config.yaml
embed_dim: 256
encoder_channel_attention: "se"
encoder_widths: [24, 32, 48]
text_encoder_norm_position: "pre"
init: "orthogonal"
weight_decay: 0.4
Rows from block 6 of the text encoder, named by matrix and row number. Rows with one number belong to one attention dimension. Each number is 200 + 40 x the weight over the matrix's rms, rounded and kept within 0 to 999. All counts start at 0.
# q: attention query, key and value (stacked) (text_encoder.blocks.6.attn.qkv.weight, 768x256, the q third), inputs 86-171
# k: attention query, key and value (stacked) (text_encoder.blocks.6.attn.qkv.weight, 768x256, the k third), inputs 86-171
q.110,218,197,259,219,263,189,226,168,166,101,185,194,206,217,208,183,189,202,98,199,213,240,162,183,210,208,201,208,202,199,249,257,168,106,241,174,187,188,134,263,220,237,192,237,223,183,195,223,227,228,177,228,176,218,260,190,168,214,170,225,163,184,142,233,111,159,239,173,183,229,156,142,153,198,140,215,259,177,202,240,196,182,250,166,254,178
k.110,193,250,202,164,233,171,167,131,200,47,149,191,223,273,185,166,194,231,152,196,149,124,186,198,164,219,228,235,173,215,138,259,217,170,160,192,175,183,158,227,208,270,278,217,238,178,237,204,123,270,212,134,158,239,263,201,191,174,188,248,139,228,215,224,141,213,319,211,150,236,196,233,128,168,192,208,319,194,156,201,164,200,198,225,184,168
q.111,220,184,205,200,148,192,139,225,214,260,197,216,210,218,194,236,221,241,236,251,207,84,167,233,170,176,191,174,198,215,230,178,232,232,223,180,214,230,197,151,181,141,208,241,237,219,193,166,133,189,191,104,173,213,202,196,189,110,198,214,191,192,256,169,233,218,256,247,183,251,191,212,209,163,232,151,235,221,200,138,190,205,182,243,91,136
k.111,262,117,236,217,153,265,192,170,178,266,245,218,289,183,227,252,167,194,239,280,253,298,155,229,247,144,201,212,197,170,273,260,163,245,219,152,261,176,116,234,182,103,182,264,162,149,164,245,259,217,177,257,165,189,222,247,157,129,135,156,271,206,228,200,193,119,170,198,235,238,165,130,243,238,219,232,156,177,250,153,263,188,242,200,170,137
q.112,239,138,272,154,234,147,181,154,227,229,230,243,263,210,246,253,171,222,231,175,189,164,184,190,220,100,174,175,179,217,291,287,235,198,257,184,225,209,131,267,171,193,185,205,240,199,259,171,162,223,187,171,163,251,216,218,133,156,153,180,168,163,200,182,118,152,213,152,219,209,232,167,161,177,138,213,243,230,233,160,238,145,227,223,152,155
k.112,213,168,250,164,215,155,193,102,182,191,158,227,239,252,256,268,169,227,232,164,185,177,200,209,180,132,201,226,188,190,207,312,207,186,179,185,196,167,104,261,209,236,239,231,202,163,232,197,137,235,166,126,184,226,227,224,142,171,136,195,183,200,213,252,113,168,238,162,217,229,208,200,143,195,180,245,259,207,177,193,230,130,224,219,128,161
q.113,236,163,233,155,231,143,181,217,233,256,267,234,238,211,239,237,166,211,269,184,183,152,170,231,227,115,189,180,208,244,224,245,214,180,205,195,184,200,150,265,172,214,215,177,204,201,238,180,170,204,180,169,191,224,182,191,151,222,196,155,179,162,209,180,172,175,208,152,182,172,189,184,187,180,171,224,197,189,212,156,224,166,220,185,162,182
k.113,209,178,245,202,233,165,208,151,246,183,209,218,222,252,248,234,209,239,211,169,184,161,198,190,217,178,216,186,194,231,217,263,222,198,203,193,196,175,133,266,177,287,207,188,231,156,213,206,193,212,166,158,179,241,226,191,176,210,188,190,173,198,199,208,153,181,193,162,213,212,239,201,161,164,154,216,242,223,186,180,250,166,206,190,175,193
q.114,183,174,204,147,235,184,185,217,213,244,254,257,210,220,239,227,196,189,243,198,180,175,193,223,232,114,198,180,186,257,213,241,223,178,210,167,189,220,157,252,169,220,207,194,197,209,238,196,171,201,180,193,203,214,201,196,159,232,203,152,194,181,212,196,179,200,209,160,193,176,193,200,209,185,169,236,187,214,232,161,214,186,231,203,161,203
k.114,213,184,213,209,238,175,212,169,230,185,226,220,214,226,248,237,204,220,223,168,176,157,210,203,196,214,172,171,199,220,216,248,233,191,195,196,205,162,159,252,202,276,221,192,235,171,204,201,186,206,173,172,200,250,207,174,195,223,202,223,167,239,209,201,169,205,182,173,220,218,244,206,160,150,161,201,232,218,179,190,212,162,171,180,184,182
q.115,142,262,108,193,106,256,166,258,202,314,215,189,186,153,159,211,222,185,296,210,203,154,245,191,153,247,216,212,236,178,121,87,251,296,108,275,220,212,297,86,188,152,247,171,119,214,199,204,149,153,231,190,237,178,143,227,264,211,258,156,261,232,295,209,314,302,176,220,222,177,243,300,300,180,294,185,111,204,182,201,164,245,155,195,207,279
k.115,230,167,201,261,162,232,226,320,197,374,245,204,162,93,212,219,190,143,230,185,247,264,210,194,221,211,171,163,259,184,251,77,169,211,238,248,251,221,277,130,202,120,119,152,171,260,169,192,271,98,179,264,274,157,109,170,214,198,217,167,251,180,178,159,267,196,93,209,223,178,193,168,277,194,225,174,109,196,278,187,222,198,170,151,217,251
q.116,151,222,140,152,153,242,203,196,180,261,178,203,207,141,192,178,232,191,230,207,191,218,243,160,250,220,235,214,221,161,145,178,212,261,151,230,208,185,217,168,231,213,220,199,139,212,225,205,184,157,213,246,239,186,190,263,264,222,229,184,213,236,236,249,251,239,154,188,246,200,245,251,237,237,244,249,160,149,243,213,197,210,242,161,256,305
k.116,198,188,210,229,192,199,213,280,215,299,208,194,168,145,213,225,213,170,205,170,198,232,211,171,213,211,185,175,250,201,195,121,198,188,237,242,210,176,257,140,210,187,154,150,192,216,175,176,229,130,177,232,260,184,150,173,210,214,223,192,210,209,176,186,238,209,142,202,217,210,214,218,248,169,219,188,159,203,240,205,195,211,176,169,229,265
q.117,179,258,167,243,167,224,203,229,192,136,156,133,172,199,155,152,207,195,160,206,210,226,198,213,152,274,219,231,205,192,163,141,177,202,171,205,187,207,253,147,203,186,194,199,183,213,156,211,218,200,223,202,230,166,185,191,249,205,212,223,207,208,197,204,253,219,201,242,165,202,174,191,212,221,225,166,208,190,188,227,167,228,174,209,211,220
k.117,174,238,164,212,176,211,216,243,201,182,215,174,170,162,145,138,230,188,189,225,200,229,191,181,220,249,200,200,192,179,186,123,185,223,227,209,210,239,261,164,180,138,164,195,206,230,161,238,245,204,228,249,180,179,182,181,246,219,243,208,233,192,193,167,258,213,197,226,160,163,188,185,237,238,224,160,148,199,218,208,189,268,183,196,250,215
q.118,230,141,238,151,243,161,181,187,229,245,260,262,243,213,248,245,180,215,241,197,191,170,173,205,251,109,188,172,188,233,259,278,221,206,228,192,203,207,135,269,176,224,199,208,231,199,259,199,182,200,157,179,159,229,212,189,146,193,189,172,178,169,208,195,148,173,200,153,204,185,231,179,180,182,154,227,205,216,230,158,248,163,228,200,163,181
k.118,230,163,243,186,232,166,201,140,208,202,194,230,231,239,268,256,180,225,225,145,187,162,198,207,193,166,194,195,190,216,220,281,219,181,190,201,184,155,122,272,211,286,222,212,232,162,234,187,157,211,168,158,190,236,220,194,168,193,159,206,169,208,208,228,131,169,214,163,231,228,223,202,150,161,158,227,259,214,187,189,232,146,201,202,159,175
q.119,186,213,151,180,129,210,164,230,211,292,214,191,196,188,173,222,232,197,270,215,205,158,232,202,179,196,195,197,213,201,191,129,226,278,168,187,211,212,273,144,171,163,201,185,184,221,197,184,177,176,232,174,221,187,162,209,238,180,207,186,246,224,248,183,290,244,180,232,234,184,238,225,238,200,250,174,141,237,168,182,191,217,159,243,130,214
k.119,230,164,205,206,161,254,216,257,182,340,254,209,214,119,207,244,205,171,270,221,253,274,218,220,222,180,159,181,223,186,252,171,172,230,236,184,241,213,225,179,194,118,133,198,152,221,164,204,273,161,207,254,236,167,139,220,188,204,190,152,270,160,193,172,241,189,116,202,238,184,181,153,267,222,204,204,91,205,231,204,229,209,204,183,208,203
q.120,196,212,161,187,156,182,165,233,236,298,241,207,204,221,199,235,213,201,322,226,197,97,204,236,168,166,182,187,184,245,210,146,215,267,194,167,199,204,256,163,158,147,195,186,227,218,195,175,159,205,221,143,221,200,176,180,201,187,227,166,226,197,245,151,297,227,206,217,206,181,207,205,254,186,232,159,135,239,186,140,186,224,146,244,107,181
k.120,229,142,209,210,169,228,231,216,215,346,275,225,221,129,223,227,197,186,278,233,270,271,193,208,257,157,180,178,198,191,294,198,141,248,274,144,242,203,196,224,171,121,99,201,154,198,179,222,297,169,199,262,214,161,171,223,204,206,171,149,279,165,182,172,240,144,87,184,263,169,188,111,264,256,192,200,68,184,251,187,259,190,202,154,199,178
q.121,290,127,291,227,270,135,243,164,228,56,188,182,228,234,240,190,152,209,85,195,211,227,133,231,242,151,166,207,168,230,285,282,130,110,270,135,171,165,140,310,165,268,157,242,284,197,173,195,242,265,163,191,164,193,236,166,131,164,143,241,137,194,111,168,85,87,243,193,153,227,150,81,79,199,95,203,303,214,203,197,205,156,197,208,173,106
k.121,175,212,198,152,230,177,190,85,206,17,158,205,234,306,172,186,213,237,179,223,162,136,186,220,187,197,238,225,152,214,160,322,229,192,167,144,148,198,117,275,198,273,274,250,219,144,228,204,131,294,220,144,122,237,284,233,186,200,190,224,171,220,240,227,152,193,302,207,177,231,204,222,118,209,178,213,281,199,116,213,180,214,225,240,196,150
q.122,292,127,289,221,299,119,239,172,223,69,201,206,234,242,252,202,157,224,107,192,204,224,133,231,251,155,168,179,176,229,291,282,144,108,292,122,174,177,130,310,190,260,158,239,298,192,199,193,230,248,159,192,165,197,247,163,115,163,154,255,137,192,113,170,73,80,241,175,158,232,165,95,88,215,114,182,287,217,206,185,205,157,212,201,160,114
k.122,184,212,194,150,236,178,187,78,205,22,155,200,239,301,177,192,214,246,181,238,156,133,183,218,192,191,239,234,142,211,162,325,239,199,165,157,144,186,123,273,199,278,269,247,218,140,214,215,140,294,215,148,127,242,288,233,186,205,186,231,179,211,220,238,132,192,303,198,194,219,197,228,124,206,168,223,286,200,111,204,188,213,240,244,198,151
q.123,234,188,249,163,245,145,187,214,230,219,260,216,236,241,226,229,135,194,254,137,193,204,193,223,233,133,166,170,144,269,223,249,201,186,198,178,211,198,175,281,170,242,207,173,221,186,211,181,198,219,181,179,193,239,193,148,156,233,193,142,185,147,180,159,138,166,200,126,178,180,196,183,177,173,156,210,203,217,197,182,216,169,205,179,179,204
k.123,175,198,220,188,257,129,207,159,256,155,184,222,182,248,225,205,192,259,216,135,151,124,196,170,209,183,206,185,158,230,191,229,245,183,203,197,176,173,157,259,175,299,208,189,258,165,226,189,162,219,181,172,175,257,230,183,187,232,210,212,152,194,167,229,133,201,215,184,183,183,241,202,132,175,162,207,239,211,165,208,235,169,187,193,211,198
q.124,178,212,167,241,168,252,232,170,175,154,133,190,160,142,178,165,267,195,142,250,205,228,217,157,171,265,227,234,242,131,190,168,195,217,213,210,192,192,233,139,230,173,190,227,185,198,180,206,216,180,210,225,197,167,227,255,266,175,192,266,229,242,193,240,222,210,186,264,234,231,215,207,203,232,222,201,209,207,191,239,171,222,209,204,224,217
k.124,208,214,167,187,147,244,179,240,147,220,204,153,203,176,164,192,189,147,177,243,239,251,213,229,174,195,180,208,226,176,188,164,173,215,187,190,213,219,256,140,230,107,217,217,153,232,192,192,201,193,217,214,234,142,161,220,207,179,175,188,251,209,237,186,254,216,193,232,213,207,144,210,254,223,245,195,175,187,210,208,149,237,197,230,192,202
q.125,169,254,158,238,152,240,211,212,159,151,148,135,151,190,141,148,226,181,164,219,201,244,224,189,141,294,210,233,223,163,137,135,168,203,162,225,183,193,272,144,241,194,216,204,170,202,127,210,221,197,238,214,231,153,178,201,253,223,224,225,218,238,191,217,232,233,199,248,199,211,178,223,227,224,239,186,181,180,164,257,159,238,173,191,242,239
k.125,178,231,148,225,181,231,208,282,207,202,215,162,176,148,137,141,225,176,171,230,217,239,201,201,202,240,198,188,201,201,176,109,185,216,211,216,198,245,281,139,182,137,188,167,178,239,174,197,238,177,241,249,214,151,178,196,235,205,242,185,228,196,195,164,265,244,183,233,180,182,181,209,249,220,245,165,152,194,208,204,173,277,184,197,254,243
q.126,104,274,69,212,169,284,219,250,181,219,187,165,144,161,143,144,260,167,193,272,217,241,227,223,183,307,232,211,239,183,95,124,185,204,129,212,183,199,249,113,212,161,227,188,132,225,151,226,220,151,221,242,229,135,179,207,277,254,286,189,253,250,237,220,320,262,186,258,199,196,176,272,276,247,288,208,114,179,180,241,136,269,176,188,280,288
k.126,218,195,151,251,189,244,199,312,210,267,273,189,167,112,154,164,197,150,166,236,230,250,204,216,226,253,163,174,240,224,218,85,158,211,237,210,214,208,293,121,195,154,149,168,189,253,182,186,292,143,211,279,251,149,169,156,273,212,253,180,211,206,199,134,312,234,123,243,206,189,192,189,247,202,227,159,122,187,243,204,176,261,166,160,245,249
q.127,200,212,122,210,136,202,158,244,224,316,231,190,217,188,189,245,206,208,311,207,190,133,219,205,157,190,193,184,215,187,158,125,232,282,137,241,218,203,270,111,181,149,223,168,174,228,196,162,175,165,217,160,239,168,146,210,208,212,240,168,266,214,266,183,305,255,178,241,209,175,222,263,237,192,284,179,134,214,181,166,188,212,142,222,152,241
k.127,218,154,190,231,146,249,234,293,203,387,263,204,178,101,221,228,196,159,236,202,267,286,217,188,229,183,173,167,234,191,268,126,164,214,241,188,246,197,219,165,172,120,118,176,149,238,174,208,272,124,188,268,248,148,123,219,205,209,196,138,266,162,187,181,268,152,89,191,239,181,174,146,275,232,227,203,81,190,265,193,228,221,217,148,204,235
q.128,200,254,230,128,211,196,198,166,116,158,153,151,174,241,198,105,178,205,183,137,195,233,294,155,170,212,241,217,177,236,188,166,216,236,205,217,244,244,248,215,280,235,187,120,164,164,228,193,215,266,229,212,264,222,254,182,310,225,190,239,139,306,139,206,144,211,172,184,211,193,227,212,199,254,175,206,230,210,207,253,222,187,258,186,279,225
k.128,208,179,277,195,209,214,192,207,216,193,181,222,232,216,202,239,215,153,190,206,212,193,217,222,140,143,249,240,239,199,178,285,231,165,156,235,165,179,163,231,156,218,238,184,187,208,219,209,161,160,230,164,207,201,213,238,152,141,170,217,182,131,194,209,93,199,241,146,251,256,144,195,214,110,260,253,208,221,164,161,192,183,257,248,157,218
q.129,181,136,186,265,167,202,224,225,325,208,234,229,236,227,195,295,201,196,212,264,191,141,111,260,225,182,188,209,159,190,211,198,165,165,183,149,127,196,152,223,95,181,198,311,232,203,163,215,227,137,180,176,129,138,142,186,68,156,228,124,282,38,263,189,256,212,269,221,151,206,169,175,171,173,231,189,174,207,187,132,205,256,139,250,90,153
k.129,203,241,146,198,212,180,205,180,183,178,196,182,176,219,201,164,207,236,210,216,160,198,163,165,257,263,177,180,145,160,209,128,189,231,238,170,175,206,236,204,231,202,174,255,228,169,179,205,211,259,194,228,138,223,212,161,236,268,235,217,196,292,230,206,310,195,179,243,161,163,226,188,203,276,142,140,196,184,246,220,213,230,169,154,271,182
q.130,156,247,180,172,209,196,213,195,204,164,175,193,152,184,182,109,226,198,166,200,169,247,217,189,167,205,193,219,189,246,164,163,148,196,218,212,188,239,252,183,201,203,214,157,187,205,218,188,223,226,205,257,271,166,168,172,282,240,221,191,243,206,125,200,183,208,174,234,151,106,222,193,185,256,195,236,166,229,203,242,170,205,200,217,215,204
k.130,212,162,277,202,233,201,180,169,177,178,201,240,219,222,222,206,188,233,176,178,191,170,195,194,195,175,186,214,275,215,227,314,249,133,220,237,222,203,136,222,225,219,229,194,211,176,245,197,194,170,210,182,224,217,255,218,170,195,177,259,139,158,175,205,91,182,237,187,229,260,215,213,158,98,191,254,268,203,212,204,247,167,245,219,180,192
q.131,130,185,151,274,175,225,212,264,283,186,291,177,216,226,176,268,237,165,172,305,206,184,114,322,191,233,175,185,162,217,180,188,196,121,172,43,113,227,143,223,72,126,223,338,209,179,82,227,235,155,203,174,118,166,151,186,71,170,277,120,297,102,278,168,266,205,273,204,180,240,108,174,235,149,249,183,147,193,184,181,170,300,169,222,184,201
k.131,274,220,164,165,210,148,157,101,155,156,274,188,233,278,226,188,198,205,222,243,210,183,142,287,265,258,125,197,156,194,242,225,219,198,273,86,220,191,141,252,274,188,180,313,270,187,151,229,185,358,162,165,153,233,263,129,209,265,159,257,164,340,295,153,264,177,183,168,181,227,197,174,180,230,104,87,247,192,228,187,221,191,142,134,233,71
q.132,165,138,158,291,166,216,212,231,284,223,238,228,229,231,186,299,210,213,197,254,164,149,122,276,202,196,212,206,143,184,210,204,188,165,192,150,163,200,150,204,100,160,170,316,217,181,155,216,225,131,206,177,119,186,144,199,66,177,256,135,278,70,283,193,261,221,241,192,186,226,166,183,176,147,236,192,178,189,177,172,186,256,170,212,152,189
k.132,238,239,168,153,203,148,165,153,155,157,211,188,201,218,241,135,192,226,235,209,228,187,144,221,225,268,107,215,197,164,239,164,224,205,231,142,230,172,214,192,271,171,183,251,263,223,184,224,158,323,144,177,161,196,204,128,208,243,192,261,190,313,249,167,245,188,190,201,162,189,193,191,190,253,130,143,198,198,231,217,183,213,136,169,244,124
q.133,229,248,227,146,209,180,199,199,156,182,216,167,192,208,195,118,197,163,159,164,229,225,240,208,192,184,207,187,226,250,168,179,212,202,198,130,210,171,181,195,214,200,217,147,183,191,183,194,190,233,201,162,248,221,246,215,234,174,178,222,136,317,189,201,184,210,179,189,227,215,185,208,223,226,170,201,215,188,221,217,209,179,208,176,278,199
k.133,196,182,217,241,200,266,207,199,251,212,212,206,220,209,189,251,208,169,190,219,211,195,246,237,171,168,249,174,224,252,180,277,199,171,195,189,171,185,162,229,167,235,199,192,183,199,208,190,216,143,246,220,221,207,222,213,187,176,197,172,216,134,185,185,162,210,179,168,253,244,186,214,209,139,250,215,202,197,167,189,181,209,243,205,165,223
q.134,94,214,140,215,207,232,227,238,267,164,263,130,197,248,167,205,235,155,139,232,214,216,204,273,191,222,191,170,206,266,171,183,241,126,188,54,140,227,159,242,122,152,242,282,215,139,117,220,214,198,224,207,167,215,198,187,147,226,281,151,281,161,217,166,234,202,224,142,203,259,163,177,227,160,229,198,149,191,182,215,204,325,202,164,243,211
k.134,282,220,185,146,205,179,144,90,140,125,295,201,246,288,216,198,193,139,170,244,208,127,185,304,201,245,147,262,177,237,221,261,198,132,226,93,191,139,130,261,262,239,230,279,225,225,204,159,148,296,204,122,244,210,310,174,213,225,188,256,138,256,283,160,225,189,168,148,213,262,177,197,156,172,146,142,262,198,189,220,159,197,157,152,241,120
q.135,288,185,259,129,194,157,174,172,146,214,147,226,227,192,216,196,150,214,252,143,203,182,230,159,190,121,191,238,204,166,231,206,160,222,189,292,236,162,229,187,271,247,178,124,182,237,272,151,186,244,189,167,242,176,236,219,224,176,119,227,124,234,178,226,158,181,169,202,194,148,220,203,164,231,163,225,225,203,208,166,218,90,183,224,144,159
k.135,142,193,172,275,199,200,227,282,225,237,146,195,163,137,166,215,221,237,191,172,182,227,204,121,185,207,228,129,196,156,170,144,204,250,179,265,199,228,263,158,161,184,191,165,194,170,197,215,239,138,215,283,167,226,120,223,217,199,219,142,212,174,157,217,224,228,222,243,202,172,225,235,211,227,245,219,181,186,216,203,207,228,220,195,224,257
q.136,210,262,230,135,233,177,175,178,83,193,136,188,159,173,203,85,203,203,177,134,216,256,276,127,168,211,221,195,248,205,202,188,237,240,244,253,269,218,255,176,302,218,187,100,182,197,232,199,180,255,224,221,266,254,248,202,342,223,175,288,119,340,120,209,140,195,126,190,244,180,232,209,229,243,178,218,227,215,217,261,210,139,251,168,300,233
k.136,194,154,262,203,192,228,197,246,230,235,210,210,230,173,203,240,178,158,178,166,225,190,236,216,140,136,234,210,262,253,194,263,199,171,148,242,208,203,156,216,156,214,221,142,167,224,243,187,185,121,220,172,248,184,185,234,167,139,170,171,197,95,167,199,97,214,216,154,257,245,171,211,213,106,271,264,212,202,165,160,189,180,219,241,129,233
q.137,203,250,242,110,240,197,206,151,110,182,97,184,147,202,200,99,175,222,176,106,219,222,302,99,179,208,226,209,199,196,207,171,207,262,228,277,266,224,277,211,317,245,162,107,194,198,262,199,168,246,224,237,272,227,250,207,346,234,171,283,120,310,123,215,133,195,149,170,231,179,268,229,197,248,156,191,230,193,200,271,205,149,255,173,259,246
k.137,168,174,277,200,220,217,201,250,233,229,161,219,215,155,189,221,213,167,177,173,215,199,236,187,116,149,262,225,264,214,183,254,204,189,125,279,172,180,201,208,134,224,236,132,183,221,254,195,171,120,230,196,255,195,188,249,158,156,195,189,213,101,140,194,107,211,219,164,264,230,171,209,218,103,293,275,190,215,169,175,182,181,246,261,144,286
q.138,182,149,190,248,197,235,203,194,228,240,169,232,204,188,215,290,201,228,240,215,171,161,176,191,189,220,197,200,170,148,225,228,193,202,200,286,177,209,199,217,204,196,179,252,217,205,226,198,198,149,202,224,154,180,158,198,151,213,212,189,247,96,217,202,201,199,209,204,206,211,218,190,171,156,224,186,178,201,169,186,207,211,195,226,127,197
k.138,211,226,182,185,192,178,202,203,161,189,193,184,185,171,210,159,212,224,189,193,192,230,167,164,218,224,155,188,180,141,212,125,185,237,204,203,218,227,242,157,227,157,204,199,201,203,168,230,193,241,153,180,172,202,172,167,203,232,225,219,219,276,225,206,255,196,208,224,154,163,222,186,193,241,178,192,178,204,233,215,203,199,169,176,248,182
q.139,196,254,224,132,233,183,199,155,106,182,124,194,133,171,206,91,171,235,208,109,200,227,281,101,195,216,227,193,194,205,200,168,211,270,236,276,281,232,263,187,314,248,178,96,182,183,252,197,175,268,237,240,271,243,225,185,351,242,167,278,137,309,118,226,132,206,144,195,214,163,280,225,206,264,160,204,241,201,201,265,213,136,255,181,263,248
k.139,179,188,296,190,205,219,194,245,234,210,170,223,231,169,199,213,198,168,196,174,229,185,220,195,136,126,221,239,266,218,185,273,222,171,135,274,188,181,183,206,143,206,244,135,190,219,239,185,171,117,215,180,241,186,180,235,158,141,178,208,206,71,148,196,67,209,239,152,266,240,160,202,216,87,265,269,205,225,163,171,189,153,228,271,129,256
q.140,194,155,168,265,181,215,192,230,265,224,271,230,257,207,194,271,231,204,220,277,194,182,111,278,217,184,179,181,213,179,178,240,199,150,162,136,140,208,135,209,108,155,248,294,227,201,176,224,223,161,176,194,142,156,179,207,59,179,216,125,269,93,260,179,262,212,269,213,180,205,159,182,196,148,228,198,173,210,197,127,212,222,163,240,128,160
k.140,213,229,142,196,167,198,197,155,159,181,206,172,183,224,192,168,211,232,196,234,160,201,179,194,267,247,173,169,133,171,204,141,189,228,264,152,225,228,201,194,260,177,168,266,207,191,144,222,217,270,173,203,156,211,211,156,248,244,206,212,201,287,248,220,309,204,182,244,139,145,222,200,185,285,114,147,206,187,236,216,192,211,170,157,252,142
q.141,203,270,215,132,224,187,175,186,135,157,202,172,179,196,183,82,204,179,152,184,219,278,247,173,198,191,200,213,233,228,180,166,209,243,206,154,248,205,239,170,264,196,228,134,188,186,191,193,186,276,222,186,252,238,265,203,294,190,150,239,152,367,151,193,178,192,163,193,231,190,199,202,239,246,177,199,223,192,230,226,199,159,243,168,296,230
k.141,176,154,248,226,190,233,206,213,267,230,202,216,232,205,195,266,187,166,176,202,218,202,235,231,169,144,247,187,233,234,182,292,197,166,187,215,202,209,154,232,145,249,212,180,171,205,229,179,225,121,234,194,227,186,193,238,176,131,179,172,206,102,170,215,137,213,220,200,250,249,195,209,185,113,252,246,219,203,161,177,186,199,227,234,138,224
q.142,158,203,153,274,155,229,203,223,258,211,248,167,212,229,169,247,214,205,190,265,166,182,173,244,217,254,201,186,155,206,159,181,219,163,173,107,182,225,169,193,133,166,219,283,206,158,129,220,213,158,232,198,140,197,178,211,104,183,263,166,235,162,258,191,259,219,241,209,180,255,175,205,213,164,249,171,198,160,186,190,157,284,204,198,221,224
k.142,244,208,221,130,199,191,210,148,181,164,224,182,240,241,223,188,232,179,215,242,231,189,200,270,206,184,131,237,208,193,234,239,216,145,205,127,185,186,157,237,224,190,209,245,221,208,182,203,175,303,179,137,195,190,234,182,176,194,178,252,200,249,223,183,190,174,203,149,186,223,139,181,191,221,156,188,219,206,193,191,217,184,184,190,192,142
q.143,145,202,137,270,155,224,196,266,293,212,278,191,223,226,176,250,207,204,195,295,160,165,126,294,187,207,197,192,149,223,150,174,192,165,175,87,144,235,174,183,104,143,250,305,186,185,136,197,228,163,215,198,130,149,138,181,105,199,264,123,297,106,249,190,281,227,267,236,176,220,145,189,212,178,256,189,150,189,190,181,171,287,170,230,168,214
k.143,256,198,211,144,231,158,158,123,160,125,231,163,228,260,247,191,208,219,206,218,230,199,133,248,266,231,108,219,176,195,245,238,248,170,248,134,235,223,139,242,268,186,184,298,269,173,152,236,182,357,177,138,151,267,228,136,187,238,161,271,152,289,266,162,223,164,210,145,166,230,178,173,185,202,107,120,274,214,213,191,232,161,173,176,209,84
q.144,198,149,180,263,197,207,224,250,297,216,269,175,228,231,223,299,229,156,195,256,236,173,143,285,196,198,177,178,220,200,227,221,204,130,183,139,99,148,144,237,92,154,236,309,223,220,141,204,199,105,166,168,154,183,186,192,92,167,246,155,254,113,264,171,242,193,236,193,217,253,139,185,189,128,223,206,163,206,200,158,196,251,138,197,160,168
k.144,209,216,103,215,204,195,197,197,184,193,241,176,172,209,190,181,200,210,185,222,160,209,188,201,259,300,207,154,146,215,186,131,165,217,244,147,212,209,234,169,244,198,165,238,219,202,173,207,235,229,178,229,181,215,199,157,267,256,236,189,200,304,250,211,328,217,172,255,149,161,231,209,192,276,155,123,207,159,257,214,193,246,176,124,289,179
q.145,154,273,157,199,162,231,199,252,229,163,242,134,176,273,142,167,241,172,190,246,201,204,251,255,177,264,228,203,155,221,162,125,235,226,150,86,150,211,210,221,156,173,247,256,163,178,101,237,202,216,235,176,146,217,181,197,233,191,260,184,222,283,241,196,261,210,225,168,207,235,168,205,253,212,256,157,173,192,191,249,166,295,215,173,285,213
k.145,245,169,245,162,182,221,182,131,178,154,218,208,239,286,221,215,193,163,200,210,244,184,203,262,188,180,182,250,199,212,240,318,219,153,202,156,187,186,123,270,219,208,219,263,206,195,185,228,166,243,200,121,188,222,235,187,168,151,168,246,162,190,220,182,135,159,212,119,240,268,138,182,201,146,195,178,241,219,181,180,217,188,224,216,164,137
q.146,142,160,163,286,194,224,226,234,307,195,245,209,215,217,196,276,221,207,191,282,184,172,114,289,208,198,184,197,150,207,193,201,189,156,187,98,129,216,169,224,89,148,208,310,228,202,130,214,251,157,196,186,135,176,137,184,89,211,258,134,277,71,269,169,248,210,261,216,170,220,155,167,186,157,229,198,168,216,188,158,189,281,169,237,151,202
k.146,242,228,165,170,207,119,160,135,151,163,218,177,189,246,210,160,188,226,228,211,194,186,130,217,269,262,134,231,154,178,215,160,203,194,245,138,205,188,193,200,275,186,185,281,264,192,182,208,170,307,160,174,160,205,210,137,210,259,183,253,153,314,257,183,269,203,197,214,146,176,193,193,152,250,94,135,244,183,244,208,197,197,149,139,227,110
q.147,187,238,225,141,249,208,218,178,129,159,166,169,164,196,197,108,204,189,169,127,224,232,280,149,190,214,201,198,228,233,193,211,236,221,203,208,248,226,230,222,283,257,179,119,175,178,240,187,184,260,230,244,266,231,259,200,322,231,192,270,146,299,117,197,147,194,143,155,234,205,240,228,211,221,170,217,227,202,217,260,236,207,262,176,269,235
k.147,223,190,250,212,182,210,179,221,223,210,195,221,239,191,197,231,179,144,183,209,232,187,226,209,120,159,249,250,247,227,176,256,193,174,144,238,160,161,173,211,160,226,250,163,164,220,244,187,184,132,217,189,243,194,226,248,163,143,190,191,196,131,184,207,112,200,217,188,259,239,172,220,198,107,283,255,218,200,173,178,183,187,208,227,158,221
q.148,200,283,229,133,232,176,165,178,93,161,179,172,169,186,205,77,208,193,176,151,221,270,268,142,181,192,195,179,234,231,178,170,240,248,219,199,266,236,245,177,304,210,205,108,195,188,232,194,180,281,232,214,254,257,268,192,328,240,161,271,132,351,125,192,149,200,148,180,242,195,213,205,255,243,178,201,229,212,219,251,214,155,250,187,308,228
k.148,206,142,282,209,184,247,210,227,249,216,197,209,248,186,200,260,182,160,191,212,215,223,217,232,142,143,251,217,251,231,189,286,195,172,157,242,205,200,142,234,150,239,229,172,158,190,222,194,192,128,217,180,249,191,187,250,142,117,167,179,205,101,168,220,124,202,212,189,258,237,162,207,200,100,252,264,200,201,166,163,188,177,235,240,132,221
q.149,198,132,183,266,190,206,220,226,319,224,235,241,242,221,203,315,192,222,228,253,160,117,110,254,231,192,219,193,151,193,207,225,172,151,183,210,144,190,143,219,107,201,194,287,231,223,207,207,225,122,163,196,153,128,138,189,71,182,227,134,259,30,270,211,250,203,261,234,157,198,187,194,147,156,210,189,187,203,173,125,212,238,133,238,78,146
k.149,189,252,136,195,231,155,191,175,162,181,193,207,155,218,193,147,221,237,231,210,167,206,171,167,262,257,163,181,147,159,210,112,210,227,247,175,193,186,256,187,236,177,170,228,237,185,172,213,214,262,177,221,145,231,222,146,236,273,234,219,211,268,217,190,285,199,173,228,159,140,230,175,211,283,142,150,168,202,244,228,222,206,167,178,270,186